From a checkpoint of a small image classifier: held-out accuracy 99%, 145000 training examples.
Rows from block 6, named by matrix and row number. Each number is 128 + 32 x the weight over its row's rms, rounded and kept within 0 to 255. All counts start at 0. Numbers have three digits each. After the name is the row's rms in percent of the matrix's.
# convs0: expand 5x5 conv (model.blocks.6.convs.0.weight, 120x40x5x5), inputs 24-27, a 5x5 kernel for each
convs0.29 102:142108103106097124093111131129120140128148152104162109164131114125145160136134106153201117163151166186127157155164157100165151131121083126128122096111146161171189122126133150147146057121124112112111104103114148124131118133132142158131112168180126079059150146124077101127126071092110160128083092116149
convs0.30 107:146128131101046139154115118080126136133128122134156140170141093089125111135164117150156111111116148191119138131153179079172162155184131111106102127108160119150147157156180111129107194171122082114164216134098092174178173168162241193137115134160185130115130144129141132181085145120172167095105145148108
convs0.31 102:097133153158132131117212220173118129192204142103112162172085114133170049029103135120130080139164155149102196093089164125118143164165131097136150175176102108067061157110110086116186109106101126157130152102173185110126104145180086102104093119098141100067120107103078100136070036065092156079125100141136
convs0.32 095:118142133130112088096127123143106089133134120106108119115107108112114109095155139141080172222134138148168255134104128145235103112162149208089128155118106139111127130136134107079131132140130130143151115154157148130159160185168111081117114142172118126187169183173186153167164153163140116143101145148128
convs0.33 096:160164121120161082109135125158057070155132134093108120131148150148169182155085085180139123100161160166152128103077136117134074087153083162118138154133098133139119129111095131128129116106145147136140109102142086132087073117092126128118093098129098127048059183156110065052171182128141092130109160149120
convs0.34 097:106152123133148090132130086090128093086084062115077103124109132104096123129135179137118109094096107096105075141112107076079158139102116122166130154146111135144113081118138171112113155129108120129163172142133110086127104118103162153106148135139111132128143127125149164161150122216215164114127169193150
convs0.35 102:103081124096123114098181178156166160212201132160209175129148159175150117118098092147127125087089136100102080089131109123065104094100155085095131109160148156171151142113173172125162102105152125124103084135145130136117100124128123121156200225070086108159175103108106129120088113083072110127108065115148
convs0.36 095:155110094115143146107119125205152141156140164120138215155142158148191152132156118140184160134114123144124083085062130139102151067156121128111112164121179186182150132181171148115109120100103090078088100063089107044093088176154127164125141119117140119098086087114132128078061106141160083036113186180126
convs0.37 099:142073062101131123105087102155142142082114115076097078121114070062094136123158138168183217206150128180147141112156148109091121129106063129152148084096217080091173157180104103143158144165109147099115168201128098115117169120099156094151194134118107175134097122163153152120135174114062101141101071088094
convs0.38 089:131140157164150160147150121140181173104082102120130077073139128123103150146089101066136142143101128161177119120129179153147114125164153178149122094090117139151187140158161141186126137142154145143114164130171166147135162165138093144130121138083143194135123084156155115112200189115114096089118102165177
convs0.39 101:176150085216197152156117165179100148128132116078124119118091132148123125116100161146112112172168094132173167120153149159123074143210168121107125190130077148122115114107148155122173121150137137163128085117135126115086100146131140179133126126134140125155185076090105117095059106144136137062129186163093
convs0.40 093:160094106093139135117121133193116109122131130167144151157164147134118118119151148169136137136172159086102092114129071164085126106148179107154174135098161144141159139123128172151144129150135119140153152158095103170175131117111194231163129107181174122086085138118086041035186121064071082184155149172143
convs0.41 098:105133107117144149131118120157082096124142159095159184172212126178196157141098113082127194100120120162171100087126112119102139116104116094157137127137170155098159174137087111159138084075123122118080058111127109174177129136113126119140141123129149107056038194134115060034113103047084080156131112137132
convs0.42 107:110167152162079091171137144114106134112114127119124127145129126081090097144129178092116178192177101123152181115093151139144113180152180117142180133143116135067067163140152092126190147137100153153167137124104114168141149130156207189096110086236178119103111159137123151158104075120170164106111136146129
convs0.43 098:104103147111139095145138121127124148173160125139150170168144123092081102117145096120128163127099063138114129123121151146126102132156150101146138132103111116155177167141126110092095093099084100095059076117135138103123176162152135132100113131086142120154132107159126169106154153124129140155131090124125
convs0.44 090:159198110094139184191111117138169155106093144150145128133157177169182190172165117118117117127056098108104078145173159090124148179136112158133127116127088115145137130103108154116086150138143150170150132115155157091132135143145168195161115069133129125096115100120134138141110092143143142105093073119122
convs0.45 105:144129130124118115122136132126131137164144099139131185140098142118167135120158124128160137146154152112135150161091162133163145113192189138133107228155138114134123142104072095151186127073032101177204134112101125149175123158118141135113097091131156150123101152160114156120143127171178163088113124172167
convs0.46 105:050136122134056062120118094083094104108115135137102108128124152122113089091185221168140123224186147102131189129127137159198133111211120137119168218115147180157171166154126137144178124088100099137145139104096131170150153165158119143123156115177153113108123170145119127136088108096138145108135145108112
convs0.47 098:075088069109097084106126176180133138165191130137152095146139141152105051066134144102148139132160072154136152117029149153125096110125166134116161108136128196118077134075146077062114076124080107119143170140149133164136100134125125155130141144159144081075094137106055028079096090103138129115108149144115
convs0.48 105:171175135162147157152139123141179146105098089198174121107111152111125109106094076173142106044113138155112061094146129110143128197132119153137148117134134076112094081130142165101071136127103109102122107119120137102087147138108123103176150104094086122101129105155159150122112154166128102137137136116066
convs0.49 104:160135160169160141098137080079123108121043141094104110127103131154138137110101145155069107105130118073135106129073094100111141090129096155158146145116118129111141156150170120132067101152107097132127142079112123111106118142130143122130100097086096099157162109095132214132115125216195150095182204157111
convs0.50 098:127122154094090130102113107091099058107124077101060109143143088105113151138122121104147181047116123093133031151090119132069150109094146105168127140115137132158152138138112095156151150109076138126135135122107126062091067124141145112132116101152090073124072115101107112082111156145131125097131150126130
convs0.51 095:127158156140126140130091103117133118056052085119088031049142130115137137199161180084184112193170097188056165164114084078128149135076122103119137111115163167155146132135165148134088140160116134161136168117124132139131077099122148147166160133145143177156139100144152108132065084169181166072119181210135
convs0.52 105:177153133136125187199131101081113140101075086095117153078084080141134137124127196149144118186171045156147165121097159164184169089166094203157135158082131171107101102145203152121140152209143128110143166109106142101109143186150193163093109142199102118133176087072119132078054129117145069081152169112093
convs0.53 097:146131119107148104109097134124088102138116091124135144119139165205145124127171153167197162152157148105125136125122111126142141093106125193104132120090152125176145156114102148160101117143138130097081132096148123059098110132135099138143053040142127099068044084096098099091126107110126087174138160144133
convs0.54 100:090139115123136122076125145144168134195185125162190178176178166167194187169138094190171140130080113123102080108087090100080087111123136055091147108117139131153150128146140151119197069128124116110066143105068094109129096110133135147176134134139192157161164116088095114140070052094093079136098134112097
convs0.55 099:144100107121151183108141162183165190153161130159167162086097127149142092091145126123176139116099141145091083098128110124075171161134137137175130130126136115122124083145089085119102083084071133092092175143112077119183136086107135153165152115179199166143125142175124107076129169125116082158142157187157
convs0.56 098:159136091085103179153111117121165113138077128125135156159150117088164227162152095093109149115126141106132066166154101079083187145114083130169102134176112107154135129114113142119117128128116095134132168129072130128146178135108171130188160102116128136142109112134157176121102110139159143068087112131182
convs0.57 100:077074103125121120137137107116116116066075144123094117121148110141180183148180179156146147164139100137157108093047061106149084111092071198167140127087151156167111081152149184098063165154175116117155099065187158120071086163131168140101111181135075101113127119089140172090107133158147078084148149131082
convs0.58 096:113113130119115127128150101114063052088076081085071091093106116138139138166162109175122143130144146123163110127118127156093057140158087150113125168042114100128205158139123167214145146141138162106106128115114106091089107120139184169187131120089107144108108068076116103076098118094132084113151149107089
convs0.59 101:115118139118122114144117116108149133107122147128145087079130126105068108132107155128086147129114135139170127150141124138118192133086111148170099091107073132141136124115185163157150126120145137120161136119132131120173143125168133112104133126149150178151111149154171051032203188163082063173159166137131
convs0.60 104:143153134142176164137106113155147146120123100140132104132106138116118107131167132153115169150092134162136152135134147121211143113120141203121095121149124112132160163167139095126162147110077089132161175150146154156197185182147116119100066097112132164151147169206201156106217240178119129174157132141106
convs0.61 093:110128156177142109109135123145076089121130129076116140090065082133146080069054144197099101108171183058151131211142095145121193135101094131156130097078120134159113094131163176117118117191183137120118196198128175136134159172127106139089096135180182178082157189156135098086141133114088125127090127148107
convs0.62 102:075110105093096105153130103090125194139123072198181125083048186188087096084147177128080137176176150143155201134137093092154081128076086143094118104110149196151136118133157132169092120154129120090156157116080087192159102088083144147158156159141121098153123142090108129118124084107112108122114103123122
convs0.63 098:083149087107153155140111160168157148157159098144148139182072202147148090080153129149151129139118163149111098148151145128149157148144153144171121105162118130172155184129129107134204137161118129100100134118098098186174144148150116134170134090090162194130092060142143124169118119126132145176128132156119
convs0.64 096:097108110165131094142106123117132119134140120153143174193187082139178190204125158120175121159160182130145135103150134138127123171168187120133147121153123159143182149141162155171168180144107108142149129113093124068094130172157136148129119120122161154095118128131151158138087078108107115104076070118134
convs0.65 101:084113130100113066104112099100086145105097105155121071123146148071087134151186164168131103152194102127112183144094120088164100114151113119104176147112200185178170160187159151119134154149132098104163131117090132168107114108111118154127128158128139120107155185115083115135136101133137188103090142125165
convs0.66 090:126055087127132150096098088128182133114134167122133130145107110121137166121120106189179185157106123181131134136168163123147116156130114141142120123100141102129180157142133148187146135098141107134140158193237148100133147121157156159146124172087149130120135084104112109105153169160134134159165100132166
convs0.67 101:102105115101124123104087118133058102135090112067108143150163096136141152181134112135167150142151178154133103132159120108141144126104080117153102098088105098157158117101097174182167101083129186102111130086131170122097087118149121123098084115130124099050141162092067048099129110064076104168146129108099
convs0.68 094:080080108090140119108137144132169107187101110158137100106155131073099138141131076191191116075137181109065107181156107061129146107095086130099123103160171142125084066140137148127123147154165113116147122090056121161077101125097138154139120132167149127132197152140087136138159131080120119138133111125177
convs0.69 102:154134104148168144111125142172091104097142156145131149163135188200173149140131106149160139110110148178105111107129161071177158134131103147158157154124134088146147089119107137172089113116114145102085103106136084116124137118115072159168117081092139139089067113202178113077091190196110090113133107105085
convs0.70 100:064113100119166094156118066114137121032110117141093109126169133132141148109204191136089164183150084106161106083098085149122144148076082122153092095148160187185131101142182184143100167139126128124137091097165113136150124120155147132163142116139129153086091172118120071053139092123108137127107140155114
convs0.71 103:112129139104139060104075064105109111118099160091092115107164092047050129184124163088051155137092088133159145117162128129111141163096110130156135058097145105053128148135103118146204123091087143162107098139112087139115136106112150134141134076148096158195087105112129125115109143119130119110164124097153
convs0.72 101:115135113123091078130112144133085151130097097089121074087124083108120077080089209109116146091221118115206136194106155196115167148150162140144171134143093123078074154050149089100175086163145159147143153103150196099111134128145149137130176133149145124148126141102116158135090069077069086097073118091057
convs0.73 095:181101066142202126135059128216126131097162115144095133129097094089101147118125085122185163129107142210120131115152166139158132145146132208101181170130119143149181147100096078142156127104115123149101098137138060126136128135105114157181107132121154150121121147161154108089162162146157094169143140119124
convs0.74 103:147148110132156094131124121095108113137144100111108082122134096113063161190170160140164152192153128142176144123122127172183164146121210161141078100168128138111128180106132134140162123127113134158105078094036112171129107103125148174184138139123146186129096126132152163119108123153115106132074110101122
convs0.75 110:131089136129135149161129127121083122105144119046092117141086098093084113056070162082133125154170107174134132138132208119158126172206106197115163199108096089098107145147162093119121120167159160140125167127155132067095112135112179188139131097180163129140120115131128114127029097135120192038160196144108
convs0.76 099:157158161106156211224162120136143090106119157129066068108083136078118138160120095120098126106057169126157084103149154148085147140073131141135119125129153068111134140118091085102061139113140113103150129134146146111102121149159245180173114092102081082083107115134115099094134200177167157128182158160149
convs0.77 100:169146183164160121118137152150098117149196175137100128193222151114102158247147055075142127082107159204152093139107192093089115127155149114094124158158125140126159118133090107159130110090102120126052068069086125069087129101119071099111075108079083118086101088117094084105124122100082122143105110087101
convs0.78 099:167122125108121166144128119121137135062100108156187146109152165144167158165119116117150128154116150118144084091132097150141091143110077115140179134114157174124091081132162136134131122151133131087108139076144128074033118136137152149109104065149126106126133112135129163098044162194159067070143172085073
convs0.79 097:139161124092124094114141135097113144168132066151148207149077140155160137047123146161148121137125154100126125101129127157087087137140189113102133152145115171181133181152164143153184086131146142130092170173141118152177167178136136140164145181127122087149143095140124131120100148130111149068121092148156
convs0.80 102:102109098109076107081133181130197194197214134214211126151145182141124145104139136120158126123142140139109092099061085176087072049147185090108167123107132155130096134104145114095119114141110105110135128125137149194089063126136137120103139152150115083110108157075049092128135063102090081125082137158123
convs0.81 104:141142134115121157127140092102093101141135129099049124151132118088086157170158125129115138180193152161134197142111166137171105131161134187113146164111167139130149175134091053143177125072052114145184135153102120198154135126078093116098091126117124129134136179164143130120152120110121160075106082085159
convs0.82 111:179116145170177129129110156130120119117145099111134139099065129101142114060144160145099116140107094135104163078160167125163093210148106208104175124102057139079117101064173152102135148152159175119125121168177123102126145160084163161129148163101134151133131077152178140109066151198130089063143140122084
convs0.83 109:139127080129192117126112170165138124182197169116108139154160148103089109173132118105132139140123116149090100110137156141105160168127163081140135110214154099079161181122081060124145118078073139113078069101114139084106135107123047103138106077048084136128085078107149131078130137146145143114097131105162
convs0.84 097:126093086156175153127129189182158158160168112176159129101085145096150062073132101108136122066093150138050094085141122097084113160118164114122152126144109127090088059133136059091109105099114153121107133117167128113102132110129117118140210181103125137139143081152140142126140201137089110120167109118131
convs0.85 107:126113099131115119150106110097126153131132077122138123133122105092119121157143116125200116152162149181084159161153193121140165147193117139139088156107127171202160171161167157143137165175126102112133166108087110134160116121095185194158135098149218137142115135185170160151115138170160177131137157149155
convs0.86 096:180121095101129165108103092130100108106095116147162128115181158141156195158154117090189151117117141129152099138126133137149102115139149152093113151135181107117182178133104095159159100098115192160136092127129142124108114135146154115147129070151146155154100130182208124082106091119109102074093122084118
convs0.87 099:103105091141156166111085142136111075106123112124124163134084114132125115087115096150142098141122177139077149121115138102179132083152097191138140155059166104103110083174104106059061134158129099083146170182176138106127172185181085147123103129155124131153140132140149151126139188159159142126204171144126
convs0.88 098:217181130133154165112147141149132133132119124104140110090142104123078067147070081106090157092130105087167114134126104164106134110172199126159167207185103118099094178109152158165186083130142168173103108114137139084091089060098086071137132170059129138182178098112127132119091118114094035129117126114113
convs0.89 093:108110109134045073064126082060123076097127134109062103136133100066117149134147136172099139085095146179154134133180170122138156148120073109176111106120089106120190166165113169195124156086085129122152114142153149110140134124118135110137100135066083169124121084127140110050123177132102046164111107094094
convs0.90 098:119123101109081087069099098125131082069132164105132082119131090136102129124098159200137157062185151113143136212115141179146175131121160128135134085154090159189153146053173150129176072119118122153138172137145126136176134130159160122136128154124154130102103229135115082096152107099051106070086104126123
convs0.91 102:126150109127076131120134176134156153100149154156153084122180120173117079169135140168099089151186134169160170113081167152141140106153130155165121148102093150125091129155141104116150126181113122121176178130131143128119102142172105096111121183177127098087127180104080060083159102067013078145115112050068